config.toml
model = "contrastive image-text model"
dataset = "drawn human figures in many poses"
train_examples = 97500
image_size = 24
crop_scale_min = 1
horizontal_flip = true
translate = 0.12
tokenizer = "word"
vocab_size = 44
loss = "softmax"
embed_dim = 384
encoder_arch = "nf_resnet"
encoder_norm = "none_scaled_ws"
encoder_activation = "relu"
encoder_drop_path = 0.1
encoder_depths = [2, 4, 4]
encoder_kernel_size = 3
encoder_stem = "deep"
encoder_avg_pool_shortcut = false
encoder_widths = [64, 112, 192]
encoder_residual_scale = 0.1
text_encoder_causal = true
text_encoder_width = 128
text_encoder_layers = 12
text_encoder_norm = "rmsnorm"
text_encoder_norm_position = "pre"
text_encoder_activation = "swiglu"
text_encoder_mlp_ratio = 3
text_encoder_head_dim = 32
text_encoder_fused_qkv = true
text_encoder_bias = "all"
text_encoder_qk_norm = false
text_encoder_layer_scale_init = 0.1
text_encoder_parallel_block = false
text_encoder_inner_norm = false
text_encoder_drop_path = 0.15
text_encoder_positions = "rope"
init = "torch_default"
residual_init = "scaled_by_depth"
optimizer = "adam_atan2"
learning_rate = 0.0016
beta1 = 0.9
beta2 = 0.98
max_grad_norm = 5.0
max_steps = 29800
batch_size = 256
epochs = 78.2
lr_schedule = "cosine"
final_lr_fraction = 0.1
warmup_steps = 1490
weight_decay = 0.06
Rows from block 2 of the text encoder, named by matrix and row number. Rows with one number belong to one neuron. Each number is 200 + 20 x the weight over its row's rms, rounded and kept within 0 to 999. All counts start at 0. After the name is the row's rms in percent of the matrix's.
# gate: MLP gate (text_encoder.blocks.2.mlp.gate.weight, 384x128), inputs 0-63
# fc1: MLP up (text_encoder.blocks.2.mlp.fc1.weight, 384x128), inputs 0-63
# fc2: MLP down (text_encoder.blocks.2.mlp.fc2.weight, 128x384, transposed), outputs 0-63
gate.3,065,200,209,184,208,179,187,214,196,185,173,177,211,183,232,209,185,198,206,193,184,201,191,216,191,187,192,199,187,192,201,183,208,201,213,200,286,200,203,207,193,205,207,235,165,183,197,183,197,193,198,169,210,206,217,176,202,212,243,209,196,188,160,221,189
gate.4,054,207,159,194,195,179,210,203,205,211,189,189,189,200,166,177,194,200,206,186,219,207,215,226,199,197,216,216,221,212,206,195,196,207,213,186,127,181,216,199,202,194,214,177,209,189,209,191,196,213,224,207,172,203,186,260,181,181,217,202,181,187,216,194,191
gate.5,057,195,139,207,190,189,213,212,215,150,196,233,217,199,237,200,197,210,215,231,196,199,221,228,227,173,221,204,209,210,198,180,185,196,229,202,200,158,201,238,188,214,210,242,212,200,194,211,185,235,216,198,211,202,190,156,168,220,213,213,166,198,220,243,182
gate.6,072,218,205,229,171,184,223,200,200,230,204,181,186,231,198,223,176,201,173,170,205,213,227,244,180,197,236,173,182,212,188,212,232,206,209,207,194,199,214,184,211,205,198,164,177,200,186,186,203,219,193,126,175,202,209,276,190,198,176,195,178,193,210,225,206
gate.7,068,223,178,189,175,186,191,201,213,188,175,161,181,210,175,230,188,206,188,179,199,174,181,256,184,201,189,224,190,192,189,195,190,211,195,203,243,172,200,177,207,191,193,168,182,195,179,182,195,140,220,163,212,194,195,211,198,177,226,205,175,193,183,218,199
gate.8,065,208,179,171,173,181,201,210,209,197,182,193,210,191,231,210,179,204,184,216,191,207,222,200,184,187,205,212,217,203,213,214,216,215,207,191,215,191,208,227,218,207,218,209,232,196,193,161,183,209,206,220,181,181,208,249,234,201,225,191,184,194,167,174,191
gate.9,162,208,183,210,221,240,205,212,243,191,207,201,202,214,174,227,194,202,192,208,217,197,190,195,246,193,208,158,210,182,198,201,181,183,199,187,195,203,214,130,185,187,209,196,192,197,183,196,223,197,193,231,195,248,213,194,210,189,207,185,178,243,213,240,184
gate.10,058,184,185,190,200,197,179,196,194,171,205,200,221,231,204,208,196,212,182,233,216,197,218,197,207,189,215,229,201,191,191,195,212,194,183,207,166,227,195,187,201,231,194,170,226,190,168,206,188,184,221,170,165,188,209,170,195,197,193,198,208,201,211,158,205
gate.11,058,232,162,218,207,189,174,218,210,224,187,169,196,219,184,182,206,199,198,184,195,201,196,217,189,195,181,238,192,222,156,202,203,225,222,197,189,177,224,215,210,188,198,194,160,202,204,203,187,272,230,163,195,192,181,218,166,189,211,196,156,188,198,227,210
gate.12,052,217,156,222,199,192,171,216,216,193,192,240,196,188,221,178,225,185,187,211,184,214,193,207,228,184,210,203,205,192,162,171,211,217,225,210,239,189,206,223,226,186,189,224,247,195,198,188,183,199,216,141,232,199,187,266,166,171,226,200,187,202,221,189,178
gate.13,056,203,179,209,182,207,184,203,191,163,226,186,197,202,201,203,227,219,195,205,231,201,196,143,191,187,235,210,206,202,176,195,224,218,209,212,169,230,209,214,227,195,205,176,222,198,158,199,207,195,224,179,200,184,202,252,192,206,215,205,172,196,236,167,195
gate.14,062,200,170,216,198,223,206,200,200,182,202,188,210,194,139,216,196,208,193,194,208,218,193,215,185,182,201,217,218,197,171,199,195,205,194,198,163,222,196,106,186,196,202,202,185,206,211,178,202,143,225,190,200,195,205,146,184,193,203,208,134,180,176,185,177
gate.15,132,193,168,201,178,207,215,205,205,232,192,209,151,193,212,221,183,216,183,211,221,212,205,192,179,190,217,187,192,199,185,222,195,202,184,216,200,216,212,188,184,158,189,175,185,210,158,181,240,190,207,212,211,247,208,227,204,213,226,148,196,212,186,203,222
gate.16,062,217,186,170,223,199,212,204,197,221,170,189,186,181,252,198,183,214,210,233,213,181,189,204,205,190,217,196,218,214,205,157,217,201,201,197,207,228,204,163,215,217,200,158,189,208,199,189,189,265,219,194,222,189,209,231,204,206,215,195,186,193,127,189,203
gate.17,057,192,182,212,206,191,225,231,218,241,177,177,207,221,194,228,209,196,208,194,179,192,189,186,229,183,211,186,189,204,225,174,184,192,202,184,213,182,216,243,220,201,209,193,210,204,180,190,206,176,180,212,218,192,212,195,213,208,190,193,203,179,178,184,219
gate.18,063,157,175,202,215,189,144,215,212,173,176,176,188,185,214,202,195,223,198,224,185,205,200,186,211,187,188,223,223,197,183,179,198,198,228,199,205,198,211,194,196,193,190,262,193,212,183,214,188,217,220,236,177,198,205,209,181,181,200,207,194,195,215,210,196
gate.19,082,194,208,176,204,213,193,199,195,205,191,168,214,184,215,167,173,200,178,196,195,171,200,186,208,195,197,198,195,199,167,164,206,193,213,227,212,203,232,205,188,206,207,168,182,208,216,211,189,196,218,254,242,210,203,160,195,208,181,180,164,212,226,197,175
gate.20,051,213,188,183,202,199,209,217,223,198,186,163,177,166,183,189,180,209,206,194,178,177,195,215,155,185,209,200,187,209,249,180,195,205,218,208,189,194,218,222,206,202,209,163,192,193,188,173,194,227,219,211,211,205,203,156,189,204,225,195,149,200,189,206,201
gate.21,062,207,175,244,221,198,213,199,201,213,183,178,195,179,259,217,180,207,202,185,206,196,197,183,205,200,223,172,208,198,182,227,211,203,209,210,156,223,216,233,185,199,225,204,179,184,195,178,199,211,222,273,185,216,203,231,179,192,203,216,180,183,195,212,196
gate.22,052,219,149,182,195,144,164,211,157,198,188,197,200,188,154,167,153,194,210,212,202,180,160,238,176,190,185,202,219,203,149,207,231,198,203,195,228,220,186,182,192,208,201,214,195,194,221,172,190,210,253,210,205,202,207,168,187,196,232,208,201,185,247,181,185
gate.23,057,222,200,221,227,197,214,194,229,207,230,191,215,189,182,187,215,210,197,199,197,213,181,268,170,175,187,197,217,204,190,206,199,207,171,194,158,191,214,224,207,193,202,222,193,193,191,180,191,179,211,182,170,196,210,150,199,210,209,201,176,193,176,171,193
gate.24,059,214,200,209,204,177,197,198,225,203,202,188,194,183,222,235,225,209,192,196,193,217,199,209,184,194,214,206,222,217,157,183,195,203,196,200,175,222,220,262,224,218,187,206,197,196,189,193,196,252,220,158,192,199,199,190,178,188,202,202,215,176,169,180,201
gate.25,059,184,180,200,202,192,219,221,222,207,199,187,233,178,230,210,198,220,190,238,183,182,202,217,191,193,192,211,213,198,187,174,197,203,216,198,145,198,199,230,188,198,208,197,218,193,197,196,189,271,224,209,240,179,175,156,184,197,197,212,162,180,169,199,191
gate.26,049,231,190,209,196,174,211,194,184,147,164,183,189,212,196,206,197,205,181,211,197,206,212,221,205,178,201,206,225,214,184,199,178,213,236,211,175,183,218,204,193,204,202,172,197,204,179,176,195,212,210,173,181,202,223,222,188,203,195,202,209,192,187,201,205
gate.27,282,195,203,229,153,225,214,165,189,233,213,216,174,224,217,181,191,192,160,191,222,212,184,211,191,206,209,169,199,188,179,205,192,171,185,203,208,231,205,209,186,154,199,164,189,197,193,196,214,177,201,193,238,227,201,208,208,218,205,163,191,228,216,213,203
gate.28,140,204,183,208,191,189,198,193,178,226,201,195,134,241,184,199,212,190,167,171,204,223,188,226,197,224,214,189,194,214,199,219,178,211,177,216,204,208,194,185,197,165,176,213,187,214,213,182,242,203,213,234,191,243,190,208,241,203,211,172,215,197,208,190,191
gate.29,189,189,195,212,168,214,187,175,201,210,210,185,173,254,198,215,206,210,184,217,207,197,203,214,217,195,212,167,198,156,183,205,213,200,183,214,206,245,178,209,183,209,200,180,182,164,176,223,227,204,201,197,201,221,201,190,179,178,183,194,180,250,223,215,196
gate.30,061,187,175,196,171,195,219,195,223,202,204,202,197,217,226,219,217,215,213,201,176,215,211,182,232,190,204,187,209,211,183,170,188,202,228,180,206,181,205,174,220,217,208,235,191,194,181,183,198,167,175,152,202,189,177,168,185,223,183,186,159,203,235,217,208
gate.31,053,209,183,227,190,183,237,221,201,208,179,196,185,175,166,223,185,190,178,233,210,198,154,178,213,187,232,168,211,189,208,234,185,206,189,201,212,206,219,180,190,211,208,177,197,204,207,192,200,158,200,160,223,200,215,247,237,186,224,186,194,188,166,225,161
gate.32,181,202,186,197,179,195,210,181,184,194,179,224,196,189,236,175,190,207,182,216,249,185,231,193,203,197,192,171,214,173,183,216,214,195,213,199,207,215,191,170,171,179,211,177,191,206,184,187,205,165,176,212,225,199,171,205,190,204,176,200,201,269,196,182,189
gate.33,057,175,183,213,175,255,193,199,207,167,198,217,220,194,213,161,205,202,203,206,202,217,216,256,208,170,185,195,241,196,169,193,204,209,207,209,190,192,204,188,187,214,204,191,210,200,222,212,201,208,226,186,226,198,201,206,184,203,183,204,178,189,198,180,179
gate.34,066,150,183,165,223,197,248,213,188,227,181,181,218,183,185,186,185,194,207,234,213,197,192,153,175,190,204,230,208,223,226,186,222,208,190,208,229,219,196,201,213,223,199,180,210,215,211,181,188,222,232,198,230,205,205,211,199,212,231,199,191,181,169,200,193
gate.35,053,205,202,205,163,214,197,204,199,227,220,200,188,227,272,204,210,211,170,209,213,225,212,190,205,188,196,181,182,202,188,189,200,199,186,201,217,210,213,258,189,203,211,174,208,209,192,191,195,191,239,199,206,206,193,249,191,213,190,210,220,187,280,205,184
fc1.3,085,209,199,202,199,205,207,181,196,233,212,203,193,198,165,178,204,192,207,188,199,183,189,254,175,210,209,198,179,203,148,222,197,194,173,207,298,186,208,204,207,204,209,210,196,202,202,197,208,195,218,222,217,204,202,210,216,196,205,202,230,189,206,183,219
fc1.4,077,197,183,198,217,213,189,204,208,156,176,163,195,200,199,196,192,189,190,192,181,193,207,164,198,203,190,203,200,189,156,201,209,203,208,193,167,214,200,174,183,205,193,281,179,201,194,202,209,220,200,235,210,212,196,153,209,183,210,204,213,196,225,217,216
fc1.5,072,219,194,173,241,129,230,204,190,201,190,173,215,211,231,197,199,192,210,213,176,230,200,215,205,188,176,205,214,204,226,175,204,205,197,192,262,183,204,217,200,201,186,190,230,210,222,193,197,185,218,179,193,190,183,147,187,222,189,211,183,203,193,199,210
fc1.6,088,218,199,218,193,240,230,197,231,162,196,216,196,173,224,216,204,204,189,176,186,212,191,183,241,181,182,179,216,201,225,186,173,196,239,200,191,187,208,146,205,186,214,231,182,207,237,215,215,222,207,235,226,202,206,168,197,192,196,190,190,191,190,228,195
fc1.7,069,171,219,215,177,210,208,196,216,151,209,226,202,195,253,164,190,206,194,185,189,206,199,211,208,175,218,184,172,212,198,188,217,208,204,200,246,170,192,214,199,210,208,280,194,189,163,194,187,250,193,165,214,185,199,237,210,206,195,192,209,208,195,188,228
fc1.8,067,194,240,187,212,189,144,208,201,184,200,180,209,194,217,220,202,207,199,176,211,222,223,185,201,196,211,185,198,206,151,203,197,200,176,194,176,198,199,215,192,222,185,140,160,199,176,222,187,213,216,203,181,200,185,239,189,196,209,197,192,192,185,176,182
fc1.9,216,174,195,172,208,200,187,226,204,224,226,200,236,204,206,178,211,178,197,210,206,185,183,188,193,200,216,211,171,222,205,118,199,174,183,195,209,198,192,206,218,182,202,206,219,199,199,224,212,192,192,185,258,201,201,210,232,191,191,186,207,197,207,206,180
fc1.10,072,155,190,172,211,189,202,195,176,192,185,194,197,212,198,187,211,199,221,198,197,190,196,190,247,209,202,215,180,187,210,181,209,192,181,205,144,243,204,243,193,210,198,213,196,205,210,215,203,182,195,265,212,212,217,169,194,205,181,186,192,199,191,155,201
fc1.11,067,175,181,182,204,199,207,197,184,138,170,179,202,201,155,191,196,209,214,201,233,184,198,203,225,201,159,203,188,195,200,192,222,193,186,205,151,212,211,202,199,185,193,208,177,205,232,195,202,220,220,207,196,201,214,243,183,202,219,198,195,192,195,212,205
fc1.12,087,193,214,192,189,165,227,207,187,219,197,185,199,187,190,194,208,198,203,199,182,201,204,204,191,210,200,216,204,197,190,201,199,199,187,197,188,175,190,316,206,199,191,236,196,197,213,187,202,200,207,194,211,208,216,214,201,193,208,203,231,197,176,177,178
fc1.13,059,211,187,173,180,142,241,201,208,188,191,197,206,227,253,216,199,204,193,224,202,192,193,183,189,204,195,185,226,200,149,185,208,212,223,212,191,179,192,234,208,193,199,197,230,198,194,196,210,244,205,176,223,207,185,212,195,199,179,201,172,195,173,202,197
fc1.14,056,218,190,205,221,154,191,194,191,209,239,171,202,185,147,217,229,208,206,205,173,176,197,204,186,213,180,188,232,190,226,187,187,197,218,218,153,195,191,181,215,195,190,144,219,219,187,201,212,203,164,125,229,194,204,133,210,218,239,193,185,209,184,210,198
fc1.15,117,212,202,228,216,199,201,189,206,241,219,203,154,179,174,242,207,203,207,202,196,221,195,226,190,198,198,200,198,192,225,246,192,229,179,197,249,207,196,194,184,215,188,189,199,189,192,186,213,195,196,193,142,186,225,197,160,194,217,203,208,195,195,201,218
fc1.16,065,201,201,215,211,201,225,186,207,178,216,249,172,191,186,210,219,220,204,166,188,191,179,234,208,202,209,224,203,204,218,211,190,188,226,216,165,182,221,208,218,177,199,163,182,191,217,183,202,230,195,188,211,196,231,207,197,206,196,204,191,187,252,194,193
fc1.17,069,179,194,196,173,159,222,175,172,164,198,224,182,219,206,186,214,201,199,224,217,193,231,170,179,212,210,223,189,200,177,212,213,204,206,195,195,218,193,208,203,201,201,200,200,184,213,209,215,144,221,179,186,203,208,201,170,196,201,202,212,214,200,146,182
fc1.18,063,212,162,190,202,205,242,188,189,157,218,194,203,204,202,204,217,200,181,184,206,204,184,179,211,192,215,234,185,219,232,200,183,195,175,189,167,180,226,184,201,213,184,236,200,198,234,216,204,187,221,200,212,214,199,127,216,214,231,190,175,212,214,188,212
fc1.19,096,184,206,216,180,203,175,175,186,176,214,164,186,200,196,162,210,197,176,187,167,209,200,228,179,187,191,204,221,208,163,192,215,198,201,181,153,192,200,193,185,199,196,191,162,172,189,196,189,186,182,223,222,178,191,253,191,201,203,198,219,198,204,207,204
fc1.20,056,207,211,231,214,189,146,202,202,218,205,214,209,194,190,219,189,206,192,202,203,190,201,203,233,210,174,195,189,206,179,192,187,204,179,224,207,217,182,159,191,182,214,205,188,188,204,182,210,136,163,204,197,200,207,126,198,196,183,175,181,192,189,214,204
fc1.21,062,225,211,177,185,218,244,222,218,261,207,202,195,218,199,189,215,196,201,176,181,204,160,208,210,203,176,185,198,189,259,187,202,209,196,183,174,195,213,180,234,202,220,178,230,200,203,213,190,240,185,155,210,185,192,247,211,188,225,188,248,210,164,205,210
fc1.22,070,148,228,175,220,203,255,200,192,236,181,166,219,194,219,208,227,191,200,194,185,210,218,208,207,209,232,214,185,189,188,198,201,191,219,205,241,195,207,179,197,206,201,205,200,205,226,192,211,195,213,193,200,218,208,192,204,203,177,193,191,210,204,243,203
fc1.23,067,209,211,210,241,235,186,212,193,170,208,218,192,217,230,197,190,196,181,188,209,191,189,150,208,193,223,204,168,198,211,213,188,222,182,192,180,207,217,240,182,202,196,184,215,190,209,184,194,191,175,249,199,207,164,183,174,209,195,203,178,216,230,211,187
fc1.24,061,228,218,210,193,231,184,210,185,203,178,246,195,207,213,207,168,185,209,194,208,172,189,200,215,200,213,215,196,219,166,185,204,191,209,192,164,244,209,195,230,208,216,208,204,171,195,173,226,202,204,178,197,200,201,183,190,212,203,206,220,174,171,231,231
fc1.25,069,223,171,197,184,197,197,220,197,143,184,194,226,193,230,195,204,203,205,207,198,196,213,205,192,188,187,204,202,208,168,163,179,193,232,206,113,194,203,180,199,191,206,202,163,206,198,199,196,176,202,199,185,209,202,159,170,210,197,192,228,223,160,204,207
fc1.26,061,171,179,208,194,184,221,211,200,201,186,218,182,214,223,216,184,211,179,167,211,196,177,134,191,200,231,201,197,199,178,226,173,184,211,197,222,206,205,264,180,206,209,221,218,196,185,196,203,163,190,208,227,194,198,214,209,208,200,209,248,189,179,267,173
fc1.27,064,253,250,225,243,240,202,198,215,203,212,220,202,205,182,216,181,209,185,192,184,221,199,167,220,216,188,190,183,202,179,196,186,209,189,203,266,189,189,195,216,217,207,202,186,190,219,179,187,192,192,224,189,190,196,245,191,207,203,203,212,207,216,194,200
fc1.28,144,194,219,246,190,224,186,176,196,174,201,190,207,213,177,202,210,227,193,197,210,188,195,219,230,197,186,192,193,168,216,200,221,169,186,164,183,223,175,196,181,230,196,198,198,168,185,234,183,189,199,176,223,196,199,211,164,207,173,229,208,226,158,211,207
fc1.29,087,165,199,194,223,175,206,209,213,209,196,189,198,190,185,228,185,219,191,227,169,217,195,174,233,193,206,202,204,162,193,201,199,216,210,214,175,202,213,232,204,201,189,224,197,198,189,187,218,201,199,179,188,215,207,166,200,179,193,215,204,203,215,225,181
fc1.30,075,193,209,195,199,187,230,192,213,199,215,198,201,213,155,190,226,189,172,191,208,198,232,207,180,225,204,208,194,186,221,223,213,195,166,214,229,216,201,232,200,199,188,211,241,172,199,182,184,215,228,156,174,217,209,231,209,192,173,210,220,185,135,204,199
fc1.31,065,167,211,197,176,185,218,196,187,226,196,164,185,224,245,165,166,197,202,226,176,203,199,162,204,219,214,205,195,194,220,222,202,215,220,208,196,213,184,118,197,188,200,192,216,185,197,185,216,160,181,142,189,191,181,193,221,186,212,183,192,200,229,194,175
fc1.32,117,215,222,192,229,205,204,198,229,166,161,210,238,157,213,222,163,217,205,192,230,179,224,138,196,194,200,183,195,188,214,211,221,206,205,200,217,203,200,194,186,187,216,179,190,234,172,189,176,173,184,195,205,190,186,193,189,218,187,225,196,208,194,191,198
fc1.33,084,196,217,196,189,237,195,198,182,196,174,222,201,201,202,210,194,202,205,244,208,189,185,165,206,209,171,215,195,214,220,192,207,195,229,222,197,209,199,213,198,216,215,229,198,206,197,196,193,232,198,163,207,215,198,236,215,209,226,197,189,191,160,192,194
fc1.34,069,202,216,193,222,148,218,190,206,192,210,195,200,217,198,209,177,202,205,209,209,183,211,200,183,195,202,216,196,198,217,212,207,194,210,194,241,184,194,221,208,202,188,204,216,184,188,195,208,277,184,163,202,202,207,158,197,189,168,211,204,196,197,184,203
fc1.35,058,175,210,177,185,182,199,203,199,252,230,181,226,200,234,179,186,203,206,178,179,178,179,183,190,197,219,203,169,198,218,182,198,203,185,203,192,191,182,186,202,229,190,227,213,200,204,175,187,225,202,154,240,214,200,258,184,188,186,201,202,197,166,188,195
fc2.3,084,237,229,211,191,197,191,191,211,193,205,211,182,187,178,209,205,203,211,187,216,228,176,132,198,200,193,195,227,214,185,215,203,205,242,188,185,163,190,187,213,198,152,218,206,230,202,215,195,180,175,205,198,209,200,198,207,199,205,199,206,207,194,207,142
fc2.4,086,173,204,226,219,234,203,191,218,213,136,208,201,178,225,205,191,199,216,222,241,241,195,207,214,202,199,195,209,187,190,211,222,214,229,203,191,138,206,221,197,204,199,191,199,180,212,204,199,243,213,205,180,202,199,174,198,203,223,217,221,210,209,160,212
fc2.5,081,186,200,215,179,194,201,189,190,152,229,190,215,201,209,215,198,195,208,239,200,186,196,208,153,203,197,206,197,199,217,191,222,204,215,169,239,208,196,205,196,205,238,155,216,176,184,220,208,193,224,156,180,198,203,165,197,200,197,217,242,186,196,187,231
fc2.6,093,184,206,191,198,234,166,195,200,197,181,195,192,201,191,203,211,198,198,210,189,227,193,164,214,199,200,201,239,188,212,201,208,218,228,216,230,235,217,181,176,191,186,230,200,225,160,211,203,214,182,227,217,205,203,193,205,208,227,198,202,199,239,218,174
fc2.7,102,227,229,177,208,222,153,201,210,167,237,171,201,191,175,200,197,210,161,160,193,192,195,194,175,199,185,202,185,164,190,216,190,199,183,194,162,202,197,248,199,189,212,219,181,206,191,235,199,193,193,200,222,202,202,201,199,199,214,190,193,211,208,219,165
fc2.8,100,190,198,227,238,207,207,193,200,181,201,230,188,226,211,202,200,204,175,210,221,173,203,174,197,206,204,182,247,170,192,190,208,207,185,187,211,231,200,165,193,211,146,160,167,255,211,160,201,190,215,204,180,191,203,212,193,198,181,196,212,194,139,232,164
fc2.9,137,192,190,183,204,228,209,197,183,197,207,212,176,195,218,201,204,229,214,201,186,211,202,225,215,238,222,197,179,176,170,219,191,210,196,196,182,180,193,166,200,186,215,197,179,188,217,204,220,216,204,205,208,170,235,206,178,193,215,210,147,191,208,171,219
fc2.10,090,235,215,211,220,172,175,196,172,243,215,242,228,189,237,198,191,201,219,238,195,208,212,214,195,207,190,224,243,190,202,200,204,207,178,198,212,171,215,192,207,175,215,181,205,180,196,220,207,207,188,216,198,200,221,145,198,201,185,202,198,206,164,142,245
fc2.11,083,232,203,217,176,203,209,192,204,167,192,235,197,173,210,210,208,202,180,159,205,231,203,182,199,203,198,204,191,196,210,217,191,207,138,196,198,218,195,229,201,192,180,181,205,178,172,183,191,220,200,223,178,203,195,179,206,204,165,213,204,200,201,261,214
fc2.12,087,197,223,201,229,228,225,199,202,189,237,200,211,193,215,209,210,200,194,197,246,181,211,207,204,200,203,175,218,210,224,211,215,192,187,200,185,185,194,221,201,169,197,195,185,168,208,202,201,197,193,215,175,192,198,194,205,199,208,202,207,204,189,259,199
fc2.13,088,184,203,204,201,212,195,212,189,229,185,173,200,185,219,203,184,205,187,200,137,228,210,173,233,197,178,227,173,213,195,184,203,197,185,200,223,159,204,223,194,215,217,215,239,204,201,178,206,216,176,142,193,192,207,196,190,209,189,199,209,192,170,186,237
fc2.14,093,212,192,215,182,207,171,190,211,213,211,216,200,175,236,205,197,202,212,209,223,216,205,140,190,193,194,151,178,190,202,196,194,206,182,188,186,226,203,157,206,148,188,209,176,169,247,217,195,166,208,217,182,199,206,194,207,205,199,207,181,206,174,202,167
fc2.15,125,182,209,221,212,242,183,181,208,202,190,225,226,199,186,202,187,190,175,256,215,189,219,146,185,204,167,177,209,188,224,166,194,185,214,194,224,218,204,178,230,205,243,178,226,198,183,208,188,212,183,171,226,207,148,152,193,197,170,214,226,199,198,186,200
fc2.16,092,221,205,167,220,205,202,208,222,188,154,181,203,209,190,209,195,202,170,243,190,237,204,171,239,209,197,160,183,216,195,206,268,189,197,213,161,197,213,170,199,201,187,209,187,235,218,196,197,196,196,231,197,202,225,210,196,200,199,205,183,192,195,195,203
fc2.17,098,189,186,215,195,192,185,210,213,211,203,214,189,197,173,194,222,209,184,180,206,197,207,146,210,197,195,159,236,212,203,226,205,200,137,181,165,191,202,224,208,245,234,194,188,200,194,220,209,232,198,158,164,202,204,218,198,188,219,200,194,196,260,195,182
fc2.18,085,182,193,199,212,193,233,215,220,174,197,172,213,200,230,196,198,198,210,211,161,203,218,207,148,199,176,198,163,171,178,189,144,199,211,180,183,183,198,181,195,210,192,182,230,197,178,194,202,205,205,195,220,193,187,186,195,188,208,208,209,210,162,198,182
fc2.19,099,195,201,204,208,220,211,205,219,205,234,169,228,182,199,197,205,207,197,242,167,236,214,202,225,194,172,169,205,195,203,205,210,211,201,211,195,231,206,220,203,196,194,205,221,157,208,194,196,215,212,175,212,186,224,196,183,214,200,218,216,187,166,216,201
fc2.20,100,174,217,195,191,192,185,197,182,214,198,176,197,210,180,202,187,203,220,188,207,219,189,181,166,207,210,204,207,210,193,195,204,196,177,206,203,221,209,166,198,182,233,250,210,238,226,189,203,173,205,237,240,202,198,183,205,204,191,192,166,203,188,197,200
fc2.21,088,190,195,171,212,158,189,204,196,219,201,177,180,186,180,186,207,198,211,206,165,195,207,221,209,200,220,214,195,193,204,196,235,206,208,207,179,226,197,186,231,207,181,201,196,188,219,156,199,203,206,243,228,200,206,196,202,206,211,193,197,197,233,194,195
fc2.22,081,169,192,204,165,196,197,203,202,277,226,181,194,177,181,193,188,213,211,241,192,194,193,152,226,189,189,150,183,211,199,210,181,209,179,215,215,201,205,202,212,170,189,239,199,191,205,195,204,235,203,212,203,203,193,210,216,190,195,195,210,204,197,239,215
fc2.23,100,217,215,224,229,189,234,194,192,207,195,212,196,192,219,197,201,201,173,248,177,213,206,231,257,203,215,191,241,159,213,195,208,209,175,222,194,202,200,211,199,192,165,206,211,234,223,199,199,179,209,210,189,196,192,210,195,203,207,204,213,203,173,231,195
fc2.24,100,236,191,171,193,193,220,210,200,200,206,218,218,221,136,203,186,203,252,170,201,257,203,183,197,204,208,222,222,193,232,205,238,207,223,206,186,210,204,146,188,168,204,179,199,198,184,197,207,217,197,212,175,200,196,181,197,189,175,201,177,193,187,241,191
fc2.25,092,200,214,220,200,229,210,210,187,180,152,235,216,196,249,213,201,197,236,205,200,236,201,209,217,192,186,188,219,211,205,194,216,202,185,213,158,237,196,228,198,171,200,199,214,176,185,184,201,188,220,216,194,205,185,208,200,196,228,200,218,195,224,215,201
fc2.26,082,168,215,238,182,205,199,192,207,172,194,205,200,221,220,209,214,206,217,203,253,234,192,229,186,196,192,229,228,201,205,194,165,199,214,199,178,207,195,170,201,223,194,221,194,210,197,193,198,157,184,216,146,195,193,217,199,205,220,187,168,199,212,199,218
fc2.27,087,232,194,225,210,237,211,193,182,240,212,196,177,186,194,187,192,207,162,165,179,189,192,229,237,207,209,215,211,216,182,189,225,206,232,205,195,194,199,164,197,196,131,193,213,206,215,209,198,222,201,155,220,207,186,213,195,211,191,186,213,203,180,238,173
fc2.28,124,205,203,177,177,204,215,223,190,200,190,205,149,184,190,203,186,221,195,199,197,218,198,197,187,224,221,214,226,218,196,178,185,209,187,167,218,205,200,190,192,213,189,241,206,180,153,201,229,200,216,199,201,229,203,233,234,216,211,140,243,212,188,147,204
fc2.29,089,183,229,208,231,227,165,197,214,203,181,197,187,199,227,194,190,189,206,206,141,210,179,148,164,204,193,204,183,217,238,146,224,191,205,209,176,249,189,194,213,194,216,223,210,220,180,232,211,180,184,208,220,202,199,196,205,189,168,184,222,213,171,209,176
fc2.30,096,219,204,218,173,209,181,195,206,220,220,226,207,191,209,200,204,205,194,200,206,139,175,224,214,210,196,203,231,214,208,207,186,203,217,220,187,242,204,195,212,206,160,227,189,214,199,192,203,210,195,186,200,201,192,203,191,205,226,212,204,204,245,177,156
fc2.31,091,171,201,194,215,249,142,206,205,202,180,208,209,199,166,200,201,188,197,187,197,244,223,210,211,206,193,230,181,205,192,179,203,201,225,220,191,200,194,185,174,206,219,252,219,202,211,188,200,188,223,172,231,198,186,191,214,198,188,198,195,197,228,209,199
fc2.32,124,172,234,230,220,231,147,194,231,222,194,185,196,182,229,183,173,179,187,230,148,215,173,157,201,217,229,220,136,211,216,191,174,186,199,192,190,202,165,203,200,215,187,191,170,198,223,182,221,173,215,214,207,196,197,174,204,220,206,184,209,220,187,224,189
fc2.33,094,223,198,212,233,227,236,199,206,213,183,169,191,213,202,198,188,198,166,187,188,193,198,139,204,215,204,190,198,212,168,192,168,202,249,210,215,224,206,265,204,179,160,174,184,201,200,219,189,205,200,227,205,209,195,189,194,193,238,191,226,215,152,187,182
fc2.34,092,193,189,177,225,209,180,210,206,214,226,204,203,165,260,195,209,201,213,174,226,156,189,215,193,197,196,203,185,194,205,212,165,205,209,201,178,177,204,253,209,222,174,198,198,203,235,206,198,219,183,202,216,207,197,202,194,204,202,208,201,197,168,202,194
fc2.35,087,184,184,187,226,211,210,202,217,228,188,194,214,176,151,194,205,199,244,228,196,177,211,200,207,196,188,174,174,249,219,207,237,202,193,187,194,211,198,198,201,199,208,148,181,193,186,201,203,183,211,207,175,191,187,155,195,207,205,195,187,203,249,186,174